Weights of a small model that predicts escape time at each pixel: arch unet, ademamix at rate 0.0015.
Rows from block 3 of a small model that predicts escape time at each pixel, named by matrix and row number. Each number is 500 + 50 x the weight over its row's rms, rounded and kept within 0 to 999. All counts start at 0. Numbers have three digits each.
After each channel's rows are labels from the 100 images, of 14848, where the channel reaches its highest value: "top examples" is what is common among them. Only what is clearly more common there than usual is listed. The data: views of escape-time and Newton fractals. In brackets: how many of the 100.
# conv: 3x3 conv (model.enc.1.1.conv.weight, 128x128x3x3, each kernel summed), inputs 0-42

conv.78:438501554517412445505537452541515524491521492497456488563410461528400519524537459551550477484555497381477489463536505532421539534
top examples: close-up (45); burning ship (37)

conv.55:511553436450475433483495518460435415445503477495438560449475508522465440424534461501498520531485572594568465488570533547598529521
top examples: quartic Julia set (42); Newton basins of five roots (37)

conv.1:518488610621521545499474495619564602578491607532521514563500383447530594489605504558514463532522503432503609589564552465527478486
top examples: burning ship (75)

conv.24:551427558533529522542467543546523518526465571507544465489525487443461582394529479486456446471445513542502593516542617443497469464
top examples: Newton basins of three roots (44)

conv.52:456459477482527500488525497488499500510503453478490474477472465447424472522579541462460434468535546497486377415532536534480518585
top examples: Newton basins of five roots (37); cubic Julia set (27)

conv.59:500384444504504528564526524504521491394499506505476411421426468431478438442526441470444419553455487509587510602512538553553567484
top examples: Newton basins of five roots (90)

conv.74:472439554551519535448478512557476539601491535467559466523512431457592561560462493444435436442511453421448562540498561408474466492
top examples: tricorn (31)

conv.40:485530520475515514562548501522498458531470511547543536530525510584508491532578486542580535454523539476470466513513478599435562604
top examples: Newton basins of five roots (57)

conv.47:478503467435531453496524492448478457512549439517529484477487483454423455507563507469499484473523515490497345372502494546465549625
top examples: Newton basins of five roots (59)

conv.72:452500498457443448410555485512445436459485471507493440550415492496408449577497532542490545426490508550532497490568514509514484540
top examples: close-up (52); Newton basins of three roots (29)

conv.58:478561600618481538496548522605532624522494606486471472491517425454562508499518509424496470508504432399447511494396467462417515441
top examples: quartic Julia set (48); Newton basins of five roots (45)

conv.42:583505557555525524473429494556508505524497552575551531511465522495534543470572520561539516508459437470484443497539540501515511563
top examples: Newton basins of five roots (87)

conv.27:496352488503489543527394468512517533514528509463501571471418494495476504471526470455476496479460502474494572479450467464519487475
top examples: tricorn (90)

conv.64:453563517580519497569540576559429554508485595478491511441502469452601512504499563471492526513496433549472504476495538453513428489
top examples: Mandelbrot set (38)

conv.96:497458480449541483535401496453508471507379445525494552494401450569483537542482512465543496459463435432479472504486476408500413515
top examples: tricorn (58); burning ship (27)

conv.89:416475473453434476401460381456484462473480448521498437469497479531472458494436497415494370493501509444553586483526561516516561488
top examples: Newton basins of five roots (71); sine Julia set (26)

conv.21:538482443407572409594441565464506476505484521556432515443494550485471432430507489476486536549570470488517489496504481435547503486
top examples: quartic Julia set (68)

conv.53:516475419450519496499487578438465422384497463525487500536454504502479496415501496528481494454475541543551447487590619493574531515
top examples: quartic Julia set (51); Newton basins of five roots (44)

conv.17:484526529443494461494500410491558432557498485505451480494517426504381550426533463512500397457552529547529543507553565554494531443
top examples: close-up (65); pastel (37)

conv.10:472461483516554544517619580514473504519599497480595544479502495508518528553512472454390502515486498505523596494484419482618483454
top examples: burning ship (39)

conv.112:483492522578537583489541491529535564522506528545466432492557446470561511496456489454449475510435488459492575496490567500502528472
top examples: Newton basins of three roots (36)

conv.119:448498494509421533495534555487481501461539494530482520500546497588531527488285478454542577513442506489533463549541602525535526474
top examples: Julia set (56); pastel (36); cubic Julia set (29)

conv.125:446411481455544424581500475496587448521556442446552540546435435558464557450375531465452458461511495463520530436541556545501520512
top examples: Julia set (25)

conv.45:518542474532488475428453407493503511436454532528464484419432491546543430430558418468479420560477419475525590438529525480474558544
top examples: Newton basins of three roots (48); Newton basins of five roots (31)

conv.91:502452488480572439512500437490482491561494462526570495492434482494507448558554578450489501502476533452533515500598514520509491535
top examples: burning ship (51); tricorn (43)

conv.76:550449446460387432539442454470458473389466476527446505415398530460449441507525454539502508508526540543525431415481434556522524508
top examples: burning ship (34)

conv.71:483507451497513499455490550472487535411564508506468432401520517322554371377511420440449517514459479477485488484449495485502498518
top examples: quartic Julia set (43); tricorn (27)

conv.106:485483414435437422435519526449482455410517415448470524473501516443393459493451477523531428485559593582531454504544477553593521534
top examples: burning ship (50)

conv.34:489530488488499513562544558496492500443570486502491548436468587520471461507590487456499454510504542526530371409423565554451548631
top examples: Newton basins of five roots (65)

conv.15:499516461450435429544484540462475453431502482514421499380471560474453409420499446490492514469528568571456438452456401489463540484
top examples: cubic Julia set (28)

conv.111:500437455468467439535527577452471444374554499456511570511482515486436500481468500610487537477560545558477492548511468505572448554
top examples: burning ship (61)